{"model": "image classifier", "train_examples": 195000, "image_size": 64, "activation": "relu", "head_dim": 32, "parallel_block": false, "init": "kaiming_normal", "eps": 1e-06, "grad_clip": 0.5, "steps": 10400, "final_lr_fraction": 0}
Rows from block 5 of a small image classifier, named by matrix and row number. Rows with one number belong to one neuron. Each number is 128 + 24 x the weight over its row's rms, rounded and kept within 0 to 255. All counts start at 0. Numbers have three digits each.
Before each neuron's rows are labels from the 100 images, of 14976, where the neuron reaches its highest value: "top examples" is what is common among them. Only what is clearly more common there than usual is listed. The data: procedural textures in two colours, tilted and lit.
# fc1: MLP up (model.blocks.5.mlp.fc1.weight, 512x128), inputs 0-63
# fc2: MLP down (model.blocks.5.mlp.fc2.weight, 128x512, transposed), outputs 0-63

top examples: teal; pattern colour: teal; red; ground colour: red
fc1.456:128128130128128128128202128128128128128184133127128128131128139127098128128128128095128128128128128128128128125128128128128128255128128128128128138110128130128128128129128128129129128128128128
fc2.456:128128128124128127128132127128129129129132127124128128131132128125128129131127137127125129128255136128128128127130128139129129128128129125128128127129131096127127127128122127136135141128128129

top examples: red; ground colour: red; blue; pattern colour: blue
fc1.71:128128128127124128128128128128128127128136129128128126225128129131129142255128128122128128130145128168128128130128073128128128126129128128128134128127128128128126128128129130128132128152129128
fc2.71:128163138122128128142128126123128128134130128157128063128109160129151128151128143125128128129153128132122019136114101120129139137131128128134128130133128128129094132128162137129128126128088129

top examples: pink; white; pattern colour: white; pattern colour: pink
fc1.239:127138128128128128128128128125127127128128132128128122123128220127128128132121128117062128128153129128128109124127069128122128128125132099128128130128129128128054128130128128128128091132128128
fc2.239:121169132066129123130132052126133129129158120136128122122128129127153130134167136127127127136129126150106128133128127123222130128133123125129125128134132112126095125083096128147128131131128241

top examples: red; pattern colour: red
fc1.382:128128128128128128128128128128128128128128127128128128255128128124128128227128128128128128128128128128125127128127128108128128128128128146128128128128128128194128128128128126060129128128128128
fc2.382:121194144124135125128128089122140141128128087140147125128129102128148117134150128129129128132125098166128118131079113111164130173170128127144124130160122130127104135128127139139118129130049140

top examples: purple; pattern colour: purple; brown; ground colour: brown
fc1.52:128130129114129128127128202128125128128128127129129127206124127126128127228127128128119129128135137048128128127128128123192128128128128128128128128128124129128128129128127128128128128103039132
fc2.52:128125128126128129126126114161128111068128191128129127122128115179128127128127129127128130119128151128125027103128124111139100128128128134128127136128128128146128128128126128128129098128128133

top examples: black; white; purple; pattern colour: purple
fc1.75:128128132126128128126125128129127127133128127127136128131128128130127128158130129129129129129158133128128128142128119128128127124129131130128142128128119132128129128126127141127129129124141131
fc2.75:123107128124131144122126103130131122128172168135128128130131103134119088131152115074131131128135125085124161128185128175168120128129150129091126129124129125144113131128127139130152103130130138

top examples: red; pattern colour: red; purple; pattern colour: purple
fc1.76:129128093128128128130128128128157128128128130128118128127128128128128168194148128128128126128128128129130114126122128128127128128128128127128121128137128109128124128130130128128128110238128128
fc2.76:123168128128128073129157128106128218128116119128128128128128139111137129128128128128127128128128128128128021113105131116128174158121127128123128128129154128111129128128128126151128129129064128

top examples: pink; brown; black; ground colour: pink
fc1.478:134128128011128131129128128128128074121134178135067128128128126156127129236131066096128111129128128127131113128093128128128142128128128077131128186128077128128065128128143139128128128128128127
fc2.478:116230128128128039128128128128127128135119113128136128127128132128182128134128149144128128128136128175128090128074128088128128129127075124128128128131128128125127128127128117128128128128119128

top examples: green; ground colour: green; purple; pattern colour: purple
fc1.347:128162128153128128147128128123151128128178128127128128124128128123117128128128154128122111128128128128128131126128128128128136128116151113129128128130128125128034128128126128132166128171128128
fc2.347:143125128128128134130127128128128125127128130128126127133128128136080128130128127127128121129123128128217128132128071128128127125143128127250128123073128139129128128137128135129129127116171128

top examples: black; white; pattern colour: black; ground colour: black
fc1.89:128127128128128128129132128124129130128128128128126136128128127119128128128128127128131128127131126128129129124128134128128128129129127127128127128130128032128128128128128110128128000130128127
fc2.89:116114118133049128120128128131124118163129145128126129128095182162125189120124137127128121125135130127127134185141046131119124127126127106111255128116139114128127127127128128119144118128128098

top examples: black; pattern colour: black
fc1.200:127128129128128128126128126130128127093127128128130126135128128127128127127125129128126132128127128128127129128128128124128127127128128128128125128129129128128129128128125129128128129130128128
fc2.200:111145123129122128118128114127154125132135136124130123128185128129127130137120130126128126128128134124124099091121194106127117173000128131114087128158176069128120119128130082135129127208080160

top examples: blue; white; pattern colour: blue
fc1.56:135123128128108129128124128129128128128126128126128128128128127128128130127127128131129127128127125127129128248127126129121128128133127133127134127128128130128132127127128100128126128122128128
fc2.56:145125145132181128159128117128167128109149126129128109142131098131121087137205083131131121139096076125146135137126121134136129129139140128132063125128128129127125128146133128146123129128132142

top examples: white; pattern colour: purple; ground colour: white
fc1.114:128127128128100128128128128128128127128128128128128135128128128128127128128128128128128124128134128128128129111129128128128128127128128128128158125129128128128098128128128127128131128199133128
fc2.114:128128123131030128128128140138122116131045132120128128126117156137127197111122140130128128124020137128125144127130112121102122101130127127117212129128137119130148121134129126114135124132141122

top examples: green; pattern colour: green; ground colour: pink
fc1.6:128128110129100128127128216128127128128128189128094128114123128129128128128109139058128128118130135125129128127128144129128128128127128128126128128127116128143122128128127128120128128107128128
fc2.6:000134128128127126128128128128128128129132128128128128133128128128132128135128128128128128128128128126068127066128128128128128142119128127100128129128129127128127128127128123118128128128074128

top examples: pink; ground colour: pink; brown; pattern colour: brown
fc1.212:131128128128128135130157128008128121128158137129112128126127124131127128214128128020186108135128128129155126128127128128144128126135128086129128128127118128129127201128128130129095128128130128
fc2.212:128217128128128077128128128084128128134128084128128128128128133128133128133128128125128128127128121128128127128047128113128128130128124111128128128189128128035127128128128127128127128128120128

top examples: grey; pattern colour: grey; pattern colour: green
fc1.232:128129128127128128128128127132127128128128128128128128128128128129128193131128129112127128129128129128127126128128128128128128127128128128128127132128128128128018087128127128128180060128128128
fc2.232:131136138123163128143128128119141131135132101122128000128128128127130143162108153122126106142153135147129115132100117132128143128130128123145111128140135110128100103135122126130128142128123129

top examples: red; grey; ground colour: red; pattern colour: grey
fc1.112:205128128128128136136127127128128127127128128128112129128128127165128127127128128129128102129128178116129126130128127129129128128128128128132126128097105130128069128129128129122122128126203127
fc2.112:130135128128126128130128128128128128128128128130126128126118128128137132129128128128128127128244128214115100128126127125127128128128128128129174131128128127171128128128166128215128108128127128

top examples: white; red; ground colour: red; pattern colour: white
fc1.470:128128128128128128127128136129124120131128128127127127128128235133126143128120130128125128131149134128128128131128127128128129124127129129130129127127128121126128128036124129128163130125136127
fc2.470:109138151122129125128130000125131131138141123139139126124128127127135128140131131122128115129127000130127128128128127125155131129131128127128120128160127125126110128104120132134121127141127171

top examples: brown; ground colour: brown; grey; green
fc1.202:126128128128128128128128128128128128128129128128122128128128128128128128128128128128128128128128128128128128128131128128128128128128255128127128128128128113241085128128128034128128128127128128
fc2.202:111144139124127128125128129117128140147134122128133128128131129105133101127127137128128119128126114129124128119129152127131136132117127124117129129203129122128115128127124126128128128130139200

top examples: green; pattern colour: green; ground colour: pink; ground colour: grey
fc1.413:128128128128128128128128128128128128128128128128128128128128128128128128128128128128128128128130128128128128128128128128128128128128128128128128128181128126128128128128128128128128128128128141
fc2.413:117129131128126128115128130128126128133128128128128136128135126127128133127127128127128128128135129125126120100126144122141122125102128128126126128152127128128132129128117125128128128135131134

top examples: white; ground colour: white; red; pattern colour: red
fc1.475:135128128128104128182095128128128222128128128128065190126124128128128235127149128128127114129127128132128126128128128148125128127177123128140192128125159098132128128128183129128130128129201089
fc2.475:128128165128128128128128094128128128128128128128144125130129125128128128128129128128129128128127128128128154128128128128163119128128128130128128128128128128128128128128037128128128128129128255

top examples: green; pattern colour: green; grey; brown
fc1.302:128128128128128128128127128128128128128128128128128128128128172128128128128128127128128128128128128128128128128127128128128088139128255128128128128128128128134057128128128128128128073128128128
fc2.302:124134169121125128200128161123118140138132108128132128129080127125132120128127132125128118130079127129123127125128090171135164128148129127129180129133006144128124130132123128128148127123145124

top examples: purple; pattern colour: purple; brown; ground colour: brown
fc1.124:128127128127128128125127123131128126128128130128130127128128128127128128205124128127128132128130129128128128120128128128128126129128131129128126129128128128129130129128127128128128114129126130
fc2.124:126125132122136128097128103136138124118128129124136104128171128142130108128114132128128147129145132128125130128128134102147057137081126128130050127175139097127115122128075103128128126137115205

top examples: grey; ground colour: grey; red; pattern colour: red
fc1.390:172135128128128187128127128129127127136128127128128101128128128172128128127128128130128128130152128129129128157137100128134128127129128128128128119127128129128128128121128129127128129074255128
fc2.390:129129128128128128130128128127140128128128128184128095083127128128129128129128128104128128128125069132126127128128126128128128129255128128128128130128128127139044129128129130222127128128127128

top examples: black; pattern colour: black; white; grey
fc1.236:130127128128133126129128124128131126127128128130128128127128126041134126128123127128128128126125127128128129127126129128128129134128126127126123129132128126130129129130123128128133105128123128
fc2.236:123124128129083128110128129129091111132105155139128130128102142141129142094126134128128128128072134128124141157150114128117122112143128106121255128065130126141118133128136130097139106119134081

top examples: pink; pattern colour: blue; ground colour: pink
fc1.449:128129128128127128128128164128128129126128128128099128128128128128129130206128128057126128083133130115127126128127128128128128128127132128128128141128117128129128128175127128128132128128127128
fc2.449:115127128128124139103120081128121109132141147128128143131132092127128115130125129112128106113134134127123129123134134127177111128081128157120128133130000134141128144107129132131129032128129132

top examples: brown; pattern colour: brown; blue; teal
fc1.234:230136134129136126151122128129140128109121126192137107121126119132153122125124122139132134128245122133115128160113108134113131156134116130238122151128126129156129130142168140130119125127118128
fc2.234:213126122128127130176128151127131119085103134131122128128110126150119134128130125128170124128130127136134129132087091133104128128162126127187129128105121102138095126240128131128128135125156126

top examples: teal; pattern colour: teal; red; ground colour: red
fc1.87:128128128129129122133130147128130138123127128125130122124136128117128126123122128129123131131153129132128128099123135134125132138123130133130131125125132124137128126130127116129129134119122127
fc2.87:137128133106128130127128105134131000128131126128128128131128117156122127146128128128128120130128128128133129132125128128147117083132128131132117127130128245126124128127123128128129129128206134

top examples: red; ground colour: red; orange; pattern colour: red
fc1.197:128142129128165104128157178110128128128128122126128128128129128128130128175128130128127128128131128125128000129086128087130128128128124128128122127128132128106128122122128033124128130128128128
fc2.197:128128128128128128128128140128128129127128128092154128128128128126128128128128128128128128047006128126128114128121129128128175177083187128037128128128128128128128128128128128077128128128128128

top examples: blue; pattern colour: blue; ground colour: orange
fc1.115:128128128128128128128128128128128128128128128128128128128128128128128128128128128108128128128255128128128128128128128128128128128128128128128128128128237128128128128128128128128128128128128128
fc2.115:128128128128128128128128128128128128128128128128128128128128128128128000128128128128128128128128128128128128128128128129128128128128128128128128128128052128128128128128128128128128128128128128

top examples: black; pattern colour: black; ground colour: white; pattern colour: blue
fc1.269:129126121137129128129128128108128128128127127072122129127129127127127126126127128128128091126130128127128135114128128130128128129128127007127127128129128128128128128129126122033127130127128128
fc2.269:126124109128090128123129186126112122150124134116131128147127166132128141124128133124126127128104130121124132134143128128116127120128141069080254128125145124124127118128147126075133123125136113

top examples: brown; teal; pattern colour: brown; ground colour: teal
fc1.185:132136127131140057143126128126143135031118123147148104116120103124142116122124113141128144127255117145115128148116113138115145145134116128146125128128101129149119131148130146128115126127113126
fc2.185:181122111128131135146127128128135085084113149156104128128095091166122135124138098128128118128146128145135130136126072135121117127185121128200131128084087114166086128167128154128128128121160126

top examples: green; pattern colour: green; grey; ground colour: grey
fc1.199:128127128128129127150149128128128153128199122128129127127128128085144116125126128072127128128127128128128130128128216128128129177128124128122128127156128128128000128128127128128128128128128128
fc2.199:128128132128128128128128128126127128128130120140125125130128128128128084128128129116126128128195129128128128162128128132145129128146129127130128128127096128128019135128128144129129129028128128

top examples: black; pattern colour: black; grey; ground colour: grey
fc1.367:118129127128128125135128129122122128128128128127019134128128128126178128128128128058128126128128128127128129124128131128128135128125128116121128129128125128127129128128128033128128127128127128
fc2.367:122134145128124128130130136080106159144158109127128114131129159109125129133128137083126125137128135127128127161158126178129139128128131090140175109128131124123032127128133126128161141094159087

top examples: pink; ground colour: pink; teal; pattern colour: teal
fc1.266:127131128128128126127127128129128125128128126128131128128128128128129128128127254128127134128128158129115128151127128113101127128049128132128174128130129129128128128126128128128126128123128181
fc2.266:164119128129128133128128097128183128127164134128120127129128128187119128170128062098128127128127128124128128163138127128128128126129129128133109123128128108136089128128128127149129128128135128

top examples: pink; ground colour: pink; ground colour: brown
fc1.90:132135128128127128127125128129123122128128132130127127127126128129128128147126128013125128129140135129128112128114128128127127126128128087128128129128128129140050128129127129175128114128128128
fc2.90:128196130078129118130137064127137130128131117128128128121130127129145149148149163128127128134128118139115126128126120056136128128128109131151120128135136106124124125128065128164128136148127197